config.toml
n_mels = 64
layer_scale_init = 0.01
beta2 = 0.999
steps = 11900
final_lr_fraction = 0
Rows from block 4 of a small sound classifier, named by matrix and row number. Rows with one number belong to one neuron. Each number is 500 + 40 x the weight over its row's rms, rounded and kept within 0 to 999. All counts start at 0. Numbers have three digits each.
After each neuron's rows are labels from the 100 clips, of 14976, where the neuron reaches its highest value: "strongest on" is what is common among them. Only what is clearly more common there than usual is listed. The data: notes from a synthesiser with random patches.
# fc1: MLP up (model.blocks.4.mlp.fc1.weight, 1536x256), inputs 128-255
# fc2: MLP down (model.blocks.4.mlp.fc2.weight, 256x1536, transposed), outputs 128-255

fc1.724:435530531507505548520477471390440510487466428492463553483526513433468561564462490531479505456544491482527398522523592525584551459477530466488507499538529454544507516482514480476508519534480504485488486490485536442487504498578462503466498419508466484550526477526485535483408469553547552506484539443446483464474473524497470476473497503478515567443479523507469422445464536499473507465496
fc2.724:434498534452493541444519574478532507570533622485481479544525459484465487534463490521501559489481553408466466552478462504517475433529517425552520419490431475501545562507525488553488491479492526521492576518444487536437510573494520541591473497533504546503575414528487507499560548520503546509432456497458520545521581515406491568498530485444517457489530491535444494547475447495514547637476
strongest on: pad; pitch class: F#

fc1.49:470506476507567553435335543455453514515543491571548477509496448444474474564537465508480609460492485453511475452522581476552526523526527478524477474583512576488441480484466467573489447487526511484485432427497473532515504412501480486502492493541450455562501560494552530535498507467534492441500524504528451392537532543454516538455435523489514453487486485537456527505529489540476530468520
fc2.49:427420490420512454495558538425505509471544536499487511516493467468525522512487422490443548491474442498459508510558466485509453429513472526499478443443550465504579421469520365444513494490451527462529521456547527556546514475532506505475531454471510476542477509488499501432538547488483537532465514483463486476426469485473531465491501485497476479503514550554471534497506445529496465383523
strongest on: drive; harmonic FM

fc1.393:434471433528515472461510477488498477505501549494483497546491471540483490484535498445507491515458445447572412593583464490518468534531504463449496552593490510540459514449449470564545497470483536551517510511468524495530489497443474526467519552520523509499484466484519508516562480483536542459489537490546490475449484611519513480433553555493490529437506494508507503483483457524462457507586
fc2.393:481478493425544568432496473461436480435517453496475519518471510479422496543546523519557479462540432455494455470536450466461425574488445508499489442517569521538538554461518472446408494497490486528502670488482456482522487551502528480375476451483500475443422488553508507530510425526523429549534463542528512536489526497520500525518505488544433567457481493504506531458454556509532523476396
strongest on: pad; filter motion: fixed filter; saw

fc1.430:428546551527562481529443469508492502481503503526456562533543489482549520542463470514450471494530469447521493540504526563608496533481545539396488438461540450528482481501504461492489550518471549386495489445485419507533448475584462445533483533470472498549541514479568485476439462461524507537555550496457467477430516486428514510450521512505454504440491487473498482497443511528525505530519
fc2.430:503447475478498488510467550508497463494539534517515459589520518486533486541571570561494507460521499435487453429464474510550430457496488527461465417498507540557525510538443568481518521481479475539608485584531481468505548447479508562500508439461408560537515489491553514497455504478513467528522460501500445557473443476597525455560471503468495486463465532497541428508452491484484518452566
strongest on: pluck; drive

fc1.742:482524490478494521554418540476452541474511464508503476453568439515582517552443515464479442504507471507500505472493570491455557499475539502479484547465455495507453469526472446490492523500461469462534515484478468505532528482437473449481473450512460426544516583480463528477468476479544544512464613524423451471444462518524475499477556509493517493366441562548469502583446497489478481467472
fc2.742:539530492471465506532572505465528519525469478506466502506464477557391459593440493475499518527571481536483550542513527473449458474421436494493483436496448602480520586520496423492569505523477504486497551538505474543451494454505494443536459438511512493549502481511543478493563559500493480488517441569557486418503476478484514542531509521537544484523460551476571511488498463496510526536544
strongest on: hard sync

fc1.155:473534563546483447523456439395458468509464554484454454447525480499471507519484503508520565503457454503535420568529550479595556462469534503482513520541522441516462565462506468459539522499512501450519467443477445483463537501538496508520521467479350468548552490482511521560415461496543520487471552432476517450496510530505493478497516465467514491436549546518489439496447542519489437489522
fc2.155:468540512482560488496488497528519458529546539497496505488526473490446489523526485433477554517557514406458455453527520539574471440474502549456517469542603458465560489487471526591538512439463617465515540492470456425481493493534512509574471522434505582492533439553536470439509463476542487522509500516507493602519525490443514497511504529501519449518472527541507407484400413492467515466476
strongest on: pad; filter wobble; oscillator: detuned saws

fc1.447:448584515529563525541432496457454474504503464503461508532551513442453579527449495545492512472479490477481417572552558534584526439506563448494553511506497482494465493450558473494512517486499542483522466532470533489533529491586494461496494405517395458581571472506513492519417505540518554519428544443462503472517461518447446465457488492478508564524500577469483468474423553564482442532481
fc2.447:523465526410501515463465490478554499557489517533447504521542489459483490490475467565523496496535491473505475502505495466509415465579479507474524481509469477509494561532515517529505505573454513566509536500454456506376476508472492546575459488490541529535590520527488476464542524512503559492553493483458499540535582577460500542471534514475484483541502485542440517539468428501523481613549
strongest on: pad; filter closing; resonance

fc1.279:466496520513432576487414517444540494515533512556460474472607503475592537557461453457441531568587512475500440496586536588538551459536503471529438551471531512441451509521490469535486481509419460458558467472480451506584500450429357477552562496558481472482497534453498475511545465499477519443488515568565495494476537508507480565422502460511501496433459520506500550617453512526468524486509
fc2.279:456527516452517433471473540498476501498483500527479513509451498475485517487493501559482512526498510447483478515461493521524579489436516621493524418507428566501556505463576443460530528451511474522454466495481481443424471456496501508521559460555431440535532462588538490574569454515526469477527501491475503515492479543536536512456495505523540480496484473545524406492509425460517495486509
strongest on: filter closing

fc1.293:473552540521495471439455511417542477475488497515457522450524484485491485394520480549439598589533515472560475480576527504592570481496621480503520532546534496552445542497525467532450514480464511509425466445519456516438517485555443486555520504524471452487523555432484510539455489504577483479559481501538502481477449536448523560445508586585498480464448528478467545502469526512498489517515
fc2.293:581523509384439536410483483502507501551483534473492478485506477495422538408464527496581465487455476487477531544511471485573610548498533518498540521473412442416495480455520470520500520534486567516454448428484533490538480520497495515455502591498501529475500474444456472488518522528519516516552471497543525515628497517491521522494524469472499372532443499430489514499473504497530591549494
strongest on: filter closing; resonance; noise

fc1.384:489471497503450574480403512463446474519548508586485492431539521481528495577551467515473511539554544468489458465495574554563529398478499489515455478492596514476486527437489401531467475496510447478470498476474501475524471464394470541529495513572520475536431568482526543551514504409504512491436508554539474465489509538518480553491472445501467486495496562488498505521504484507439523486514
fc2.384:559475480514498435468427465486499535452538408470549530523539516483469509511428476518494531526478508536464538395464483480464521446631493474522494498545469542492534546557515533509519487511474540448515656530518552459522446510495453572534517500554521546489499479522522541523584472472473461502517514463528499544463480477445465450521484554481448448512491516518425391509480444513510487539487
strongest on: bass register; filter: notch; square

fc1.94:447539529551492478459437523453479473566453535507506518431527454489483569535479474525433513513514481567594434486511578480532542481533556517519470515475518453481471536519489423519575521485496498406494503452528481494509465481518483507474587476535452458537530553487466513534435519474551516492441504418492510503420493547511533526463493439528504477460498523524470531559483544534478489471516
fc2.94:438463479459540520439503467492534506506472445491447560488495542613565549470496496457486522546503584524492465458513515485593390495535433467493532579456435456513499502447460658527500556496492544462538572466474530539469462510471536543485464437485470493540574511486574484514498516502491535505548488531534505465493489558526424558516441538509476528505482502467491526533414482488506490451444
strongest on: filter wobble; hard sync

fc1.609:447530425526553501506469496425473475491433453587482576485520544462521500500516483525482566518513484462456403486558553516536548437500523517478474486485539403529454490478491453492541525509459504454545491507509418462479512499541474492497583498492478461549557495489473528526451503585530496420480499499441475459444486534497459568479550504517506559447470529438520464480446520505474443473469
fc2.609:494461500533489472448518511475489524565571547504524485511528488521493479526469489613458504502432579569439474502514492473520494468495504459493507527546449486521525490426509548571465484524508564426477465492452525530567503569499538546521482422525531599528557461532485542460539532489454513532525529446537470591492560506477510558494493503514526461450500502505466443548482590483549486582521
strongest on: pad; pitch class: F#

fc1.640:546511525511590490521433478439462483502520541444445452516491466449525495563523418453439504491509453481515467582547472544470525452511439451469484455571478501495521516515523428500557424472456509486514479519536455572508486464503519510513580549518467500513534614440498434556411477559508505475534579507531481486486570516456501492479541535507504508457439547456540469530507495493499428456518
fc2.640:482492483537461493565506510558487542486478513502535504470497468479552512447470553485517523486446506473462522338485505486493556543525475459480481443505505451523511490538437530605487493491475476471495490511522412441537506489509444530524423480497472501470521475442474439484442502442484413467476530547523489462418550448537485428527510486523453541446511484492433517495527489495531529493468
strongest on: harmonic FM; inharmonic FM

fc1.256:527535485584483426464497427423515492479429492463448450430549494491536487501522524516474606435543474516525540540487524573525549411546479531538510542545573450515506496460490446528478570485467404481536438475472464502514488405547510510550530484498490477459468561512543524555465476432518562503456485434497464536505522554502532520513481513471494520528518553504500446511525544469480534505540
fc2.256:539463493477517541535519528490548410392491505540541551578452458551551465514507526521438529489484607487515448484544488497478507514449492442542517512515524550471453484509521510528536494467514588488470475547430519474534444461555513436482431490475527486466504524489385447515578478434431413516476549512472518432473410518437554462508403546539511530476501537475587514505472511500509470544505
strongest on: hard sync

fc1.353:486607564498562542482460489430468514515436487543440522499488478448516504486490492507447507516478491494484423512518511478439566408471586534452527490515556485559476542521548432526517547502510517476563458492499498506550554436533477438438544449483448417503506562483493503499452441521566558488496514444466490468425449530493489508476534571458537525483504539508465535504486525493486430469507
fc2.353:522507496490402544487491580510472484560453539526492439460510484495505477484536511491506474479525515452476498462532411506508462507484494566570537532497476568496435504438497560469474496480506516577482475492448498565513504527497511587462496472489529478453460458537559458502436419487464601517452486445425493432459484512519526509447568438465535427436470487527464521518436498490457513519499
strongest on: pluck; echo; drive

fc1.732:489508446508494496599518473498487533512427450531513494511537499471567549528532558490545546508457486530430462498506573557610555499557540488495476493463546482486499495444509524458517549533532530435470455441586520510604442440534544489525529434542439505596553511523490544493454542467564483505473553475543508495428486541472463485517499487449480521447536518484447451519477573561517459517510
fc2.732:521386485466542486431541472488500480594579533512502513443435511474548494451509437601524526500514481581496488497529506489520438437505551507457499543487499363489417455471470481523525512482509585511457396506493461521503501477501486512513490450517508417426552510497491547505468515490470468516546524432463523514505485527473494504492547517442527513470482474558565502482492562513506531552511
strongest on: filter wobble; pitch class: F

fc1.209:496499490475464498469495506485438477489504437554567527484520478452548472576496483530468554516500455501511479537544537518521509513583522497493462520490480436457493444456530499465485503538480499441495473495421507477581482491557447533515624535514476464588496562513517499502458568560552486446435561511493500457484469537459499522527580561514540533493492537519418441479479514530424511459518
fc2.209:501503518514518504422522489505534491458442560505499497584455492567531515545511482497420536503530484482478475546452522493477486398462538417483504508515490505444513510514520414487517500499559505495457431473394400559525507554455530551463442405486463553424545455505559456479507524508481538568505515463534487522438492574467506498486509509519450547525509503525582530503502539513523512448494
strongest on: bass register; pitch class: F#; detuned saws

fc1.435:420535488540518520450502440423493492522524498478526559512563520474577471538524465585502535514498488483591455512556501571515606427529528584514528480523521500512471484511533489560475520507497451457522414469474438438560467474488466503496497501524484403473510576511511484550428427512537493489446545483488496468529490549523531552498496529471546584510471480513491506513497526550437508446531
fc2.435:494465497521437538521503553521444441484428492487501478438526527467519470463533510581577504544532433526504470582472503514524518552439474443506510547472443533535542515489482530516498504559479499546476530427517468514456523555470516498495524493536522567505517460531495472490563482486454482490508531499537497550523441548469495391489476483464473591518455523529450467509413558467538493487508
strongest on: bass register; triangle

fc1.231:454518509543625434506431561495475519451505536553474497510514512490474512520486525504490481510484487507547469569500576471532555518496584571541515444540544508529500499498474451529487501499508509442541397476527440502516536479568483553465521489453456475527481523555445543527423479457498528464513520529502445532478541580438566494472511590477528515452503544482476513527514510502442435464512
fc2.231:540511455486467512526515523396533548522432537492510512476533454515496500502495508376483481503480558432526529528536512487465515513484462491512552486483466485493463493492511400431440487524490555564521526477518546494507475500452488551477554590428492399502473502443598482526483495515524504492490521533543508477484512524515481471522565440516529505573477471550388522498481498516491534443466
strongest on: bass register; filter wobble

fc1.767:486523507590584509479450546512475517568495539481459476522490520514523484506501472520473541522504507531545414599500574508519581411468529523494531560508525465523515510458521393531473525456447502483522405479491495496504586480451504524502480512505433411537527541504483550506453447481586500477468507520526488483554498553508550548460457576524529494517522472514477439489467490535467458445523
fc2.767:430478495561469543456514506455481525481559507526506482507518517469481483511539511469521487555404472488513488452439501505506522455528490467473548575540460494445473451429516618442505490433507515414438466489508490498482484547498555519493480440485514485491510595585483484513467466531539545500544450514457507450608535523499452482510451419475473461492539463547376541550520465492527554563489
strongest on: pad; triangle

fc1.67:486524547526537482507492481453490504498522464453454473551499463457453556507464505511533534505512473531503444593556537543548539462430488496478548483510469476482494493480572450485538498480471493476528472486464444446511499540584505500492500466490368490556492487502471456488457403507569514503466547544481514479521472501475429470454447495496501530530532575484469416523417502533494453530492
fc2.67:483508528424519528498440478442503530491544495524476481523544528486498503546509478496471514521507595437484470468485483490477488477546505543492535508484442481515547497566436515513518518483478601465470559482398494457464466508469474519527525482487514544492533469483536447485519496509495554491508502590469488501577504485452495425490518545470463440489466425574448476579499438514518504560522
strongest on: pad; filter wobble

fc1.197:547569498483543444470466509463568472549552564514473444525501486479523519526500460512473555479535531495506539481474472536479579455472517554501528539555494491455458590527549520476441482546474526415541392447570502481564502411494477494541495534515431483469498597439520517474457523449504509497502511494462428533462472491460487479535572551546520466449468504531456523511448481483477462502528
fc2.197:474525472494536533534523523503479538585447557486468456486523493556523491533576536537590475498544515583501486428541517450494528488481526440465458493589498581491474592475497576503513488437524399521537552563500476512572488482511522512569507601483483448539507542462506487479543530486440473455573530458463493584577453446479463456583595487527490440482457521478458523512497488528461512533555
strongest on: drive; ring modulation